From a checkpoint of a small class-conditioned spectrogram diffusion model.
Data: trained on chords played on synthesised instruments, 52083 training examples, 22.6 epochs.
Rows from block 2 of a small class-conditioned spectrogram diffusion model, named by matrix and row number. Rows with one number within an expert belong to one neuron, the router's apart. Each number is 50 + 12 x the weight over its row's rms, rounded and kept within 0 to 99. All counts start at 0.
Before each expert's rows are labels from the 100 clips, of 14976 (inputs lightly noised), where the router gives the expert most weight on average: "strongest on" is what is common among them. Only what is clearly more common there than usual is listed. The data: chords played on synthesised instruments.
# router: router (model.blocks.2.mlp.router.weight, 64x128), inputs 0-127
# up: expert up (model.blocks.2.mlp.up, 64x32x128), inputs 0-127
# down: expert down (model.blocks.2.mlp.down, 64x128x32, transposed), outputs 0-127

# expert 10
strongest on: clipping; text has "clipped"
router.10:26 51 67 44 56 48 35 62 64 37 54 64 68 43 53 51 52 58 52 37 42 62 45 43 33 64 35 64 47 58 49 37 20 26 59 54 28 43 58 43 64 45 61 31 51 58 44 64 51 51 52 63 51 56 36 40 44 33 46 43 46 63 36 47 61 39 40 55 57 57 56 63 56 79 42 60 60 43 35 48 74 32 43 66 47 54 72 56 56 68 36 63 69 62 25 47 32 66 47 34 43 40 59 58 50 63 69 39 45 32 43 54 74 42 56 34 69 54 58 58 49 60 39 39 58 41 41 40
up.1:73 49 48 53 46 44 54 46 47 61 40 66 32 47 37 57 39 50 54 36 53 36 55 40 74 53 57 58 67 42 65 42 49 74 55 36 55 45 48 76 52 52 54 53 64 46 54 70 56 69 59 37 49 45 34 54 35 46 55 24 76 52 57 55 37 47 36 54 46 67 55 50 20 64 30 71 53 54 44 69 55 66 63 19 55 52 59 60 38 28 52 49 53 31 74 62 38 43 38 30 56 61 37 56 62 61 40 47 59 61 45 46 68 51 51 43 46 31 35 43 36 58 55 36 46 41 34 48
down.1:54 48 57 58 38 71 53 59 64 58 79 35 39 36 67 39 43 56 43 77 54 44 57 29 55 66 51 62 41 32 73 46 47 41 70 39 62 50 53 34 46 48 27 28 51 59 50 39 41 64 45 52 62 12 39 57 35 51 36 48 48 32 46 64 50 54 49 57 41 72 62 59 39 57 54 45 41 28 37 43 44 53 42 40 53 41 36 37 20 57 63 65 44 40 53 38 68 63 64 56 52 60 47 35 57 54 31 36 67 53 32 43 43 59 38 40 42 49 49 45 47 46 39 41 50 67 52 53

# expert 34
strongest on: root: F; vibraphone-like
router.34:46 43 63 30 60 46 43 38 51 41 37 69 49 76 52 54 47 60 51 34 50 44 49 34 33 46 32 48 58 77 37 28 46 31 44 55 39 63 38 55 62 45 59 45 38 52 53 38 51 33 49 21 46 60 34 49 35 43 58 38 34 56 43 32 69 59 71 51 31 61 61 51 65 65 41 54 43 46 30 53 66 31 47 48 47 70 46 72 56 31 36 41 51 70 29 48 41 63 53 49 53 49 36 59 44 55 59 55 51 55 60 64 55 37 58 26 40 61 67 68 35 55 42 37 37 35 56 58
up.31:40 57 53 48 48 34 36 49 41 58 28 58 29 57 45 56 52 77 65 41 67 57 40 49 63 61 72 54 48 40 54 44 67 42 76 41 56 66 47 46 24 48 61 59 61 53 57 69 68 45 54 59 47 48 40 52 62 38 49 54 42 61 44 44 44 47 52 46 70 39 36 44 55 50 47 69 83 75 61 43 51 67 56 59 53 54 76 57 46 55 33 53 63 28 42 70 63 62 32 69 41 49 37 53 38 42 51 52 55 49 36 46 78 44 49 55 57 43 65 52 47 75 28 52 53 57 30 48
down.31:56 46 52 64 54 56 41 52 61 36 61 58 48 36 64 54 35 50 57 44 52 49 35 70 56 45 78 74 33 56 56 58 71 41 60 48 59 44 45 58 38 50 42 60 66 70 78 55 45 51 56 59 52 54 29 43 49 67 44 62 52 60 58 56 51 40 44 35 66 40 50 40 47 51 59 47 54 66 66 57 60 27 81 46 59 62 63 50 52 43 48 49 71 11 49 58 68 57 40 37 60 49 40 38 55 50 41 52 56 34 34 49 36 44 53 60 30 33 55 56 52 26 32 55 49 60 29 76

# expert 25
strongest on: the note D#; saw pad; quality: power chord
router.25:57 43 49 54 61 46 55 56 58 60 56 35 51 29 53 59 54 67 55 66 55 47 42 31 63 35 56 42 53 26 48 23 41 42 44 36 34 49 48 48 50 90 32 55 69 56 55 65 70 60 54 60 42 36 61 51 49 56 49 42 66 55 60 83 39 56 33 60 64 52 65 48 54 30 44 68 38 58 63 43 31 35 51 54 57 21 53 39 70 40 57 60 62 50 60 45 44 56 61 33 36 54 55 27 68 55 43 37 59 29 60 26 60 53 39 54 61 49 45 38 50 53 46 41 55 51 54 50
up.0:39 43 53 26 45 54 45 66 52 41 50 49 37 67 59 47 26 60 39 81 58 51 60 27 53 52 68 37 63 53 63 46 64 58 46 48 52 76 57 47 54 51 44 58 56 46 50 35 49 66 56 59 56 50 63 59 55 52 51 58 17 31 31 73 43 58 56 47 29 49 68 59 42 44 58 61 59 50 48 26 31 51 59 42 62 46 51 43 42 50 58 71 46 56 48 38 62 65 74 30 50 38 36 56 51 39 40 61 70 43 48 42 64 46 43 60 67 50 52 58 54 67 19 46 34 48 45 27
down.0:53 36 60 49 45 43 63 34 73 41 74 42 36 48 37 47 33 74 35 72 46 29 63 44 47 63 54 55 41 29 38 43 57 52 50 50 60 29 58 59 60 43 57 56 59 34 50 30 38 52 49 42 62 36 53 70 56 43 40 59 54 60 50 53 33 50 64 46 50 53 41 54 41 55 58 46 50 54 32 48 60 67 52 37 58 47 54 60 24 80 74 47 56 50 57 56 51 52 48 64 68 25 36 30 58 42 30 58 49 63 65 41 56 57 42 68 92 47 52 58 65 49 46 47 61 39 51 50

# expert 12
strongest on: clarinet-like; string section-like
router.12:38 53 67 38 50 42 31 37 52 38 42 64 42 74 58 56 47 57 62 34 54 47 62 51 20 49 35 32 52 59 32 57 40 33 51 60 38 55 46 49 45 41 63 49 37 55 49 61 47 41 62 55 67 53 35 37 54 33 63 51 39 59 32 31 47 60 69 61 41 73 42 57 52 68 45 59 51 50 32 49 74 29 50 51 41 56 62 69 51 43 39 54 58 74 21 54 56 52 61 58 50 37 48 56 32 62 52 39 47 68 70 77 63 38 54 29 60 59 70 68 46 55 50 45 58 44 36 54
up.2:76 44 78 63 45 59 51 49 48 63 49 49 60 46 39 65 37 54 71 43 37 64 50 58 57 49 55 58 47 58 64 63 72 41 66 53 36 50 37 41 24 56 41 57 54 57 68 73 64 50 46 77 40 36 57 31 45 54 43 67 54 41 66 66 41 64 49 43 74 31 44 62 71 48 34 66 55 70 61 34 48 61 54 58 43 49 47 43 37 46 62 64 55 37 61 69 69 55 35 48 36 55 42 45 31 36 53 48 62 52 32 32 50 73 43 43 59 56 44 73 61 42 37 46 51 50 52 49
down.2:51 43 26 48 44 61 50 41 46 49 60 48 53 47 52 54 49 45 32 76 35 48 54 54 43 54 46 48 80 44 31 47 37 46 36 55 44 42 73 42 65 41 39 55 37 47 24 56 31 34 47 52 45 14 49 70 47 38 50 56 39 47 41 67 83 51 42 43 26 66 34 54 46 36 58 34 50 27 62 57 52 44 41 54 67 48 40 39 48 44 61 43 29 68 52 44 48 60 69 44 54 50 38 44 64 65 58 39 46 54 44 47 51 66 50 45 56 46 29 31 35 51 65 67 35 56 29 56

# expert 33
strongest on: the note B; the note G#; saw pad
router.33:49 37 60 33 82 30 60 51 51 48 46 60 57 64 59 50 45 64 57 39 54 43 47 38 55 58 60 46 58 58 35 28 26 39 54 25 48 54 43 48 55 63 60 42 64 32 41 36 53 57 44 41 52 62 50 49 62 34 50 35 28 59 41 65 42 51 52 71 32 53 73 67 41 44 59 69 55 55 65 72 53 44 66 49 65 67 50 70 58 32 36 38 76 51 27 64 42 58 46 44 46 58 48 48 67 56 58 54 60 25 63 60 59 42 51 36 48 52 60 53 30 63 31 38 58 42 40 54
up.0:43 46 54 38 44 50 52 39 37 52 36 57 54 42 55 61 59 48 44 42 55 56 54 70 57 64 59 40 51 50 45 21 37 44 49 30 70 25 57 43 66 88 53 47 49 53 31 72 43 70 44 52 66 52 28 48 46 24 47 52 60 42 36 46 54 33 55 77 50 58 40 40 43 92 52 49 46 40 62 34 46 44 47 42 60 52 52 63 39 45 41 60 44 47 35 74 56 40 60 66 55 47 53 64 56 63 39 55 42 67 58 68 54 63 55 40 40 59 52 42 26 49 54 34 35 53 49 66
down.0:43 46 57 33 38 51 45 51 45 41 48 53 47 58 52 65 45 73 43 27 56 70 70 36 44 75 57 40 61 44 28 66 34 56 45 40 48 26 60 34 38 69 53 48 50 59 46 47 48 37 61 53 76 59 24 39 79 56 46 47 54 53 51 37 61 52 49 77 78 55 44 38 48 62 44 18 47 38 47 36 56 37 55 45 62 45 55 54 43 58 65 35 53 46 60 54 54 31 63 45 56 42 61 33 46 56 43 48 65 58 42 56 70 69 60 57 60 60 52 50 39 63 36 42 51 46 76 39

# expert 14
strongest on: clipping; text has "clipped"; saw pad
router.14:65 48 36 48 63 62 49 49 39 40 31 56 62 42 35 56 44 63 40 54 65 71 65 61 49 59 50 55 55 63 53 69 36 50 72 31 65 22 61 49 64 74 53 44 56 43 22 40 48 55 34 45 31 46 55 27 59 53 48 37 35 22 49 43 57 40 52 54 54 57 61 66 56 71 54 34 63 59 57 38 40 68 33 43 36 59 55 64 42 72 43 36 38 62 42 61 43 59 44 30 58 59 38 40 33 69 52 68 56 50 34 56 53 50 53 35 47 29 56 54 32 50 53 39 39 43 39 59
up.0:66 58 36 56 62 51 49 24 51 42 33 59 53 32 58 60 43 80 45 43 62 53 51 61 60 52 42 40 48 54 52 38 56 49 54 49 35 39 75 71 40 29 57 56 63 36 35 37 51 54 34 58 39 53 41 59 41 54 58 47 58 41 38 60 46 45 47 66 37 36 19 64 55 44 62 62 42 55 55 36 59 65 34 79 61 75 57 53 41 58 40 38 50 84 52 55 54 42 35 35 35 45 56 44 38 38 44 65 46 64 62 72 49 60 68 64 53 47 55 50 29 62 59 67 51 49 41 55
down.0:61 61 49 60 57 65 44 37 72 40 77 37 43 37 61 58 48 53 37 29 54 53 36 42 70 36 46 51 37 56 70 48 57 60 56 54 52 44 61 78 43 25 51 55 61 47 60 29 39 65 69 64 68 60 36 52 31 57 47 45 57 48 75 58 46 46 36 71 55 38 36 68 42 46 57 51 37 38 51 49 67 50 45 51 67 60 63 45 29 64 63 32 45 63 39 55 59 51 45 32 72 39 37 35 71 42 55 50 62 39 52 40 39 45 68 51 49 46 59 53 39 62 43 48 42 47 39 80

# expert 8
strongest on: the note A#; root: A#
router.8:51 50 37 51 41 33 59 75 42 58 45 54 54 41 46 56 48 26 52 68 54 43 80 75 49 41 69 36 66 51 37 41 64 64 55 34 75 37 56 45 45 95 40 45 58 51 51 49 38 53 57 63 60 40 63 45 50 44 52 68 61 45 41 41 28 48 59 53 57 34 44 61 44 46 62 34 60 55 58 47 48 74 61 39 45 52 45 51 36 68 71 60 60 37 49 53 61 39 37 66 54 44 53 54 49 50 22 38 29 45 41 71 28 56 47 61 58 56 47 58 57 43 50 48 38 38 39 48
up.7:64 42 45 71 73 21 54 45 48 61 57 56 60 34 46 46 64 42 63 44 61 42 58 55 75 31 59 61 53 30 46 73 51 38 38 37 48 46 57 38 39 61 53 27 47 54 49 55 58 57 46 45 47 35 58 48 59 47 68 46 87 63 52 66 40 37 43 42 65 42 59 55 46 50 29 69 48 40 36 36 43 50 67 49 20 56 62 44 40 59 39 53 46 42 43 60 52 47 23 44 41 52 69 56 31 51 46 51 55 57 40 60 54 42 46 27 37 53 39 28 46 30 65 65 47 45 55 66
down.7:61 42 54 40 42 49 54 56 46 58 42 68 65 49 61 61 27 39 71 32 53 29 59 56 43 53 62 47 40 16 29 58 57 61 74 67 34 30 59 43 39 76 48 61 55 63 33 54 48 40 47 47 47 39 61 45 51 62 35 63 51 45 34 41 28 36 56 68 52 55 61 41 37 52 58 42 41 42 33 65 67 42 36 53 59 56 46 62 45 64 61 45 60 45 57 60 60 57 32 50 26 62 55 31 30 57 31 57 42 58 59 50 56 50 48 54 58 67 66 47 60 65 74 31 38 54 41 44

# expert 49
strongest on: vibraphone-like; pink noise
router.49:41 48 50 47 44 49 52 69 43 67 61 61 60 56 37 43 37 34 56 45 45 64 81 62 25 33 34 32 54 62 27 52 68 65 35 74 63 45 54 58 51 49 53 57 43 66 58 55 39 46 65 65 73 59 41 53 36 46 64 67 57 44 56 30 42 52 68 35 48 50 41 47 54 60 49 43 57 47 38 43 75 55 57 30 33 51 61 51 37 73 44 65 61 47 42 34 51 39 51 58 64 39 59 61 47 56 38 35 29 64 59 77 36 51 61 74 58 58 42 59 64 46 50 45 44 40 46 31
up.6:52 50 47 61 57 62 75 44 39 49 39 54 78 22 43 52 61 46 45 56 61 43 45 47 53 49 43 41 62 62 82 49 40 53 41 63 35 47 48 63 45 56 45 68 53 48 62 40 43 74 50 69 28 55 49 54 42 62 48 57 71 36 52 54 39 41 57 54 41 17 37 58 58 44 39 53 51 41 78 41 49 57 40 54 75 68 37 48 60 62 48 52 34 59 54 54 42 26 40 65 54 70 58 53 52 68 45 35 58 49 47 56 37 51 73 56 57 83 51 52 40 49 64 62 45 70 37 42
down.6:59 47 42 68 55 42 48 31 55 48 55 59 46 48 67 55 55 55 52 33 53 55 25 39 52 42 41 51 30 50 60 39 46 68 40 54 38 59 54 71 60 30 58 54 57 45 71 45 52 60 43 51 61 56 48 37 13 55 28 43 86 53 55 48 39 47 38 63 60 43 41 58 44 46 46 59 55 42 60 52 63 38 25 52 52 66 51 46 47 56 49 39 81 67 56 50 44 68 38 26 56 51 69 47 60 49 34 53 45 44 67 61 29 54 77 52 50 34 37 56 25 46 56 48 49 33 34 56

# expert 6
strongest on: mains hum; clipping; text has "clipped"; instrument: clarinet-like
router.6:54 45 28 34 52 60 42 44 58 41 43 62 63 43 45 52 34 68 51 33 67 63 70 53 53 36 39 47 50 58 40 43 49 39 62 38 60 44 57 51 63 60 51 45 35 63 38 48 48 35 41 60 44 55 40 17 51 45 61 35 40 42 61 28 69 49 43 51 51 77 66 73 57 77 59 47 62 41 32 39 62 59 31 38 23 58 59 77 39 62 44 32 46 63 39 54 58 43 53 33 66 52 41 49 29 51 51 61 49 52 39 59 47 50 62 54 54 29 54 70 41 50 43 37 40 39 38 67
up.0:57 58 45 58 69 43 40 41 48 65 24 30 49 64 78 32 51 64 53 42 65 50 34 52 67 50 58 52 47 53 56 45 49 43 59 49 62 55 56 50 35 57 61 64 52 45 50 67 62 65 59 63 38 58 43 56 58 44 52 42 49 50 48 45 51 33 41 43 77 40 29 59 43 25 48 71 66 61 60 47 47 61 51 63 63 46 70 51 58 64 19 45 47 54 54 43 36 44 53 47 56 46 63 49 56 52 42 66 40 52 39 33 75 25 45 60 29 53 73 37 44 84 52 55 51 59 32 29
down.0:55 53 27 60 44 53 40 52 54 64 58 61 51 47 71 60 50 33 49 08 51 50 30 41 61 32 63 50 45 45 61 75 64 59 60 47 57 55 49 57 33 60 41 47 51 61 58 27 40 38 36 50 56 48 13 45 27 64 53 60 44 60 61 49 45 43 32 43 41 29 65 54 47 47 66 52 32 39 57 57 62 50 47 65 47 53 49 55 51 53 57 48 41 41 49 56 40 48 64 41 75 49 43 38 40 40 51 46 56 36 55 44 37 22 39 46 40 67 55 47 48 56 41 62 66 66 26 74

# expert 4
strongest on: vibraphone-like; square lead
router.4:45 42 47 55 56 51 64 75 34 61 58 44 47 38 55 55 43 34 44 92 45 37 50 77 51 40 44 49 53 62 39 41 56 54 59 51 64 37 62 47 53 68 30 50 46 42 40 46 43 54 70 54 52 38 99 67 54 48 51 68 55 23 52 42 34 42 51 47 44 27 39 50 44 43 45 33 60 56 57 34 54 56 63 34 59 37 39 53 31 77 51 54 49 44 55 51 65 57 42 60 47 48 72 60 55 54 44 52 39 46 37 54 35 56 40 51 46 67 45 46 54 50 41 55 45 51 47 23
up.3:40 43 50 55 56 70 39 74 65 66 60 41 55 47 39 71 34 54 36 49 48 54 50 54 53 23 34 49 42 49 62 53 47 37 61 40 45 45 33 32 39 52 42 49 46 66 29 39 51 35 67 62 48 45 44 52 35 47 42 48 53 42 69 54 43 45 67 23 59 47 50 36 46 51 33 52 66 32 45 39 63 55 52 53 39 50 65 46 51 58 31 87 48 63 47 46 29 54 67 56 45 40 66 64 61 77 41 60 22 45 49 57 50 55 20 58 58 56 48 59 44 49 29 66 56 46 31 55
down.3:42 44 47 44 34 34 64 58 77 39 63 25 68 55 41 46 76 75 38 44 63 18 57 55 30 41 50 49 42 53 56 49 52 41 37 34 49 46 50 57 63 80 42 65 29 59 46 40 61 48 37 48 48 56 82 52 48 61 46 46 50 58 56 25 47 56 71 50 35 45 53 54 49 59 39 60 45 48 47 72 43 70 65 54 43 41 55 55 47 54 55 35 65 50 40 52 53 36 48 59 52 49 35 52 58 65 45 56 51 46 34 47 55 62 63 49 78 43 70 40 49 64 46 52 39 24 68 42

# expert 17
strongest on: saw pad; string section-like
router.17:54 56 52 56 50 43 52 38 54 46 65 33 42 21 61 33 80 59 28 52 50 49 25 56 46 52 51 33 46 36 52 39 40 50 40 54 37 35 46 31 60 75 26 51 42 58 39 67 49 44 25 54 59 26 49 56 42 60 37 48 44 52 62 68 39 41 48 46 61 58 43 39 59 45 50 43 26 41 56 53 50 31 34 62 53 29 38 38 40 53 42 58 42 45 55 38 51 52 78 54 41 60 73 21 63 57 51 33 41 40 52 51 53 45 51 67 61 48 48 47 61 38 66 66 63 68 67 47
up.0:67 40 66 62 66 44 55 34 17 52 42 83 55 53 69 40 23 34 68 49 36 67 67 62 60 55 46 60 54 41 44 60 36 43 47 47 60 35 58 69 40 57 47 41 71 48 68 64 48 72 42 36 64 56 58 63 58 45 31 61 56 58 31 54 52 60 20 73 55 51 49 55 51 56 62 52 51 67 58 50 47 33 57 50 59 48 28 57 37 50 48 47 47 47 55 50 48 43 46 45 51 63 63 40 33 39 66 46 45 52 63 72 57 59 66 40 38 56 44 37 66 57 61 29 54 48 59 62
down.0:57 47 42 34 54 51 64 66 30 64 38 59 44 60 23 54 65 40 52 34 45 52 62 48 44 75 36 40 50 50 26 46 61 72 59 51 76 38 49 38 55 53 41 42 48 50 44 44 43 44 58 61 35 35 32 68 52 39 45 76 29 44 65 53 56 40 67 45 54 67 53 66 63 50 58 40 56 63 56 51 80 41 46 60 43 33 48 49 56 51 55 59 50 40 58 60 41 50 32 63 39 58 52 67 53 50 22 76 42 77 36 40 63 64 49 52 58 58 39 67 30 46 52 49 47 56 34 38

# expert 21
strongest on: square lead; vibraphone-like
router.21:33 53 47 48 49 54 36 39 32 32 36 66 52 69 50 51 51 66 45 40 63 72 72 60 22 63 33 44 43 55 30 72 49 46 74 60 51 42 50 47 54 41 52 47 38 60 29 50 51 32 39 60 47 51 43 39 52 43 67 60 39 33 57 29 44 49 58 63 41 66 45 50 70 76 45 42 54 57 39 53 64 42 54 64 29 65 62 60 40 58 41 46 42 75 26 51 44 57 67 34 53 50 54 52 26 64 66 53 47 62 58 56 64 37 61 40 63 33 74 45 53 46 50 56 57 44 41 45
up.7:56 43 50 56 43 29 44 44 62 45 37 58 59 48 44 43 56 45 74 39 57 43 31 37 70 45 60 69 45 42 58 55 47 60 66 53 52 51 44 59 40 44 61 40 62 45 47 44 54 57 24 27 46 41 40 48 46 51 47 39 82 69 44 50 50 53 33 48 69 59 68 39 36 53 31 66 30 38 47 78 43 65 56 43 32 57 68 56 55 41 39 45 51 43 54 58 34 43 21 44 50 65 48 60 50 55 51 66 53 61 38 34 70 45 52 37 28 38 53 33 36 61 78 59 53 45 26 62
down.7:37 20 50 47 59 64 47 43 45 42 55 41 20 50 39 62 52 61 37 85 46 54 54 49 31 59 25 57 48 51 60 46 35 36 25 51 35 41 44 43 55 49 40 40 62 49 53 48 48 42 50 37 54 39 52 48 59 64 50 29 30 41 71 69 43 63 55 59 47 41 45 65 56 59 43 45 47 54 36 29 41 54 70 51 59 31 44 39 32 54 45 56 43 46 41 43 52 48 60 48 38 44 48 52 58 52 62 46 44 34 40 59 73 80 52 48 74 64 54 61 51 39 16 48 44 51 72 31

# expert 40
strongest on: square lead; mains hum
router.40:43 67 41 42 43 52 33 45 34 48 24 64 66 56 38 47 48 59 48 45 61 65 56 56 39 47 49 44 62 58 54 47 35 39 72 40 66 41 44 49 50 53 62 47 35 57 28 46 46 41 48 46 45 54 47 26 48 41 49 36 30 28 41 29 61 38 54 52 35 71 65 73 49 77 50 42 61 47 31 45 57 67 35 50 35 60 53 75 35 56 37 45 42 70 39 60 41 55 50 31 56 45 38 49 29 66 52 61 54 65 41 57 59 44 67 58 50 20 69 62 44 56 34 35 43 34 37 56
up.2:60 67 70 56 49 67 42 28 47 49 34 47 42 52 44 59 52 70 52 47 37 49 45 46 67 58 55 38 51 46 75 48 49 54 48 79 55 42 65 55 44 36 59 42 52 39 48 51 63 50 38 42 34 34 53 69 29 45 41 49 57 31 37 62 48 54 45 73 40 34 25 44 53 51 50 58 55 48 56 51 39 65 50 54 51 64 45 51 56 43 49 39 41 80 47 64 41 57 44 41 49 72 42 40 38 40 36 75 71 70 42 48 65 53 79 68 48 54 71 42 34 41 73 56 46 26 41 64
down.2:63 43 58 48 43 49 50 39 49 34 32 62 54 43 41 69 45 62 46 30 42 49 46 53 38 39 54 55 48 59 68 64 48 57 26 50 27 42 52 45 41 39 59 58 66 50 24 31 59 45 32 36 47 66 35 42 31 74 51 33 57 36 49 56 30 51 38 78 63 44 44 68 44 49 36 35 37 52 44 56 35 35 64 61 57 75 56 57 51 54 48 36 53 73 44 52 46 46 42 43 42 52 50 42 51 57 50 56 51 58 53 53 55 66 88 60 47 50 63 66 41 37 38 36 32 70 65 31

# expert 48
strongest on: arpeggio; vibraphone-like
router.48:56 42 25 53 60 51 71 59 57 46 69 37 61 41 56 45 47 56 62 75 63 36 49 50 50 41 41 63 53 48 40 41 62 58 36 49 69 57 48 61 44 68 48 66 59 22 58 45 46 74 58 60 54 69 70 60 63 60 62 74 76 60 58 76 46 48 47 28 62 38 57 40 47 24 51 58 50 58 56 50 32 52 62 54 60 49 56 19 56 61 44 59 67 27 62 39 45 47 40 33 53 29 45 71 63 46 43 63 49 54 54 52 28 41 50 57 51 63 32 46 52 60 47 49 43 39 49 43
up.2:21 37 47 42 57 15 59 53 52 36 66 59 49 36 48 23 56 74 51 33 45 43 45 35 67 54 59 37 50 46 50 36 38 51 33 33 43 57 54 61 56 35 52 44 59 35 49 36 41 77 55 55 40 87 26 78 55 33 44 54 45 49 44 67 53 45 46 67 21 49 59 48 25 49 42 63 34 51 41 50 59 43 65 33 50 51 57 71 50 52 57 34 63 43 53 42 42 57 50 49 51 37 60 69 61 63 49 59 50 42 53 37 58 59 56 47 52 59 42 38 41 56 46 51 39 49 62 42
down.2:59 69 47 67 50 69 42 63 43 78 41 43 57 52 67 72 39 41 41 24 65 47 44 43 32 30 50 56 51 50 37 40 60 62 64 67 40 72 43 49 55 37 59 72 45 79 44 73 68 34 43 52 51 19 54 35 49 75 54 38 39 52 48 43 36 58 39 36 69 50 49 48 77 44 45 62 60 42 57 56 71 49 40 74 45 60 49 44 66 49 39 70 42 58 52 64 58 50 53 63 38 56 45 52 54 53 53 52 55 42 44 61 41 49 52 50 54 51 59 51 53 43 48 52 60 27 29 39

# expert 18
strongest on: marimba-like; white noise
router.18:61 42 49 26 53 60 42 41 33 45 36 63 57 73 42 56 31 82 60 44 42 52 34 39 60 57 62 62 44 68 50 53 55 47 59 51 45 65 49 56 37 57 66 75 59 41 43 36 48 37 58 63 35 63 53 63 48 33 64 38 23 31 34 54 59 35 52 54 54 47 66 47 46 45 55 58 65 66 69 44 44 64 60 70 57 71 39 54 58 49 50 33 53 65 52 38 55 60 43 44 42 52 38 59 41 40 74 69 71 37 56 23 46 42 40 53 60 49 45 49 52 59 33 48 59 39 76 54
up.0:32 48 43 35 59 50 42 62 32 51 44 53 62 55 46 45 51 67 44 49 58 50 51 44 33 45 63 29 62 56 30 41 48 47 41 27 61 44 55 58 59 99 47 51 42 55 58 78 55 42 63 65 58 50 36 47 55 35 57 46 36 40 39 55 54 49 50 51 44 46 72 61 54 43 49 63 55 68 65 16 42 31 46 47 57 26 72 53 64 65 55 48 55 57 33 62 60 47 71 44 49 32 39 51 41 64 39 53 53 45 63 49 58 41 48 61 54 52 53 55 49 56 37 32 37 26 42 47
down.0:60 61 60 64 41 34 53 60 63 54 43 41 87 60 54 41 63 50 61 23 61 59 66 44 36 46 48 37 46 40 18 52 56 45 43 51 33 32 53 26 38 45 73 56 44 51 35 64 70 48 51 63 57 53 53 36 71 52 29 58 53 74 52 36 55 50 60 55 77 64 53 40 58 51 42 40 40 42 44 47 40 51 41 44 38 44 66 67 47 77 56 47 66 69 55 49 44 33 41 60 40 48 58 41 41 56 43 55 34 63 55 71 60 64 53 54 51 68 47 63 45 37 64 41 57 43 35 43

# expert 2
strongest on: vibraphone-like
router.2:37 43 50 39 45 40 48 51 38 50 62 46 53 61 76 44 60 62 59 46 54 32 50 46 25 58 33 31 51 40 37 35 36 21 41 57 43 56 37 45 48 51 53 61 54 59 51 67 51 54 65 78 69 54 46 54 57 51 58 59 33 54 44 64 42 35 59 62 52 59 58 46 65 48 46 52 45 65 41 45 67 25 58 68 57 24 55 46 55 51 34 58 57 57 38 37 52 61 78 50 42 40 72 50 43 54 65 28 60 39 74 48 68 44 61 64 72 54 49 43 81 57 50 46 62 42 60 33
up.0:63 57 47 67 37 55 59 30 50 72 37 30 52 63 46 74 66 46 46 47 44 24 30 54 65 45 39 67 47 70 43 28 45 46 55 44 50 44 46 49 55 65 68 58 56 59 48 81 77 50 58 40 44 43 59 46 41 57 51 38 60 46 46 32 55 26 37 51 71 50 32 48 38 38 35 41 65 59 48 50 39 41 61 60 57 57 43 55 59 53 44 49 32 65 61 47 63 51 27 61 61 83 46 56 46 53 61 62 60 53 44 49 59 55 54 27 51 56 59 54 59 45 53 33 64 30 72 42
down.0:77 66 57 52 42 52 51 31 39 76 59 39 44 40 59 72 52 43 37 56 52 32 25 74 36 57 28 51 54 39 31 42 44 75 62 72 59 50 45 49 58 47 59 73 54 54 23 56 63 30 52 34 46 33 57 43 59 50 65 53 51 30 41 26 44 59 59 59 69 56 37 38 67 48 50 26 48 37 49 70 61 58 50 52 61 54 41 38 50 59 57 60 39 57 65 53 57 57 44 69 50 53 44 51 50 42 63 53 57 62 43 47 49 70 44 45 54 79 55 43 51 69 64 48 46 42 54 47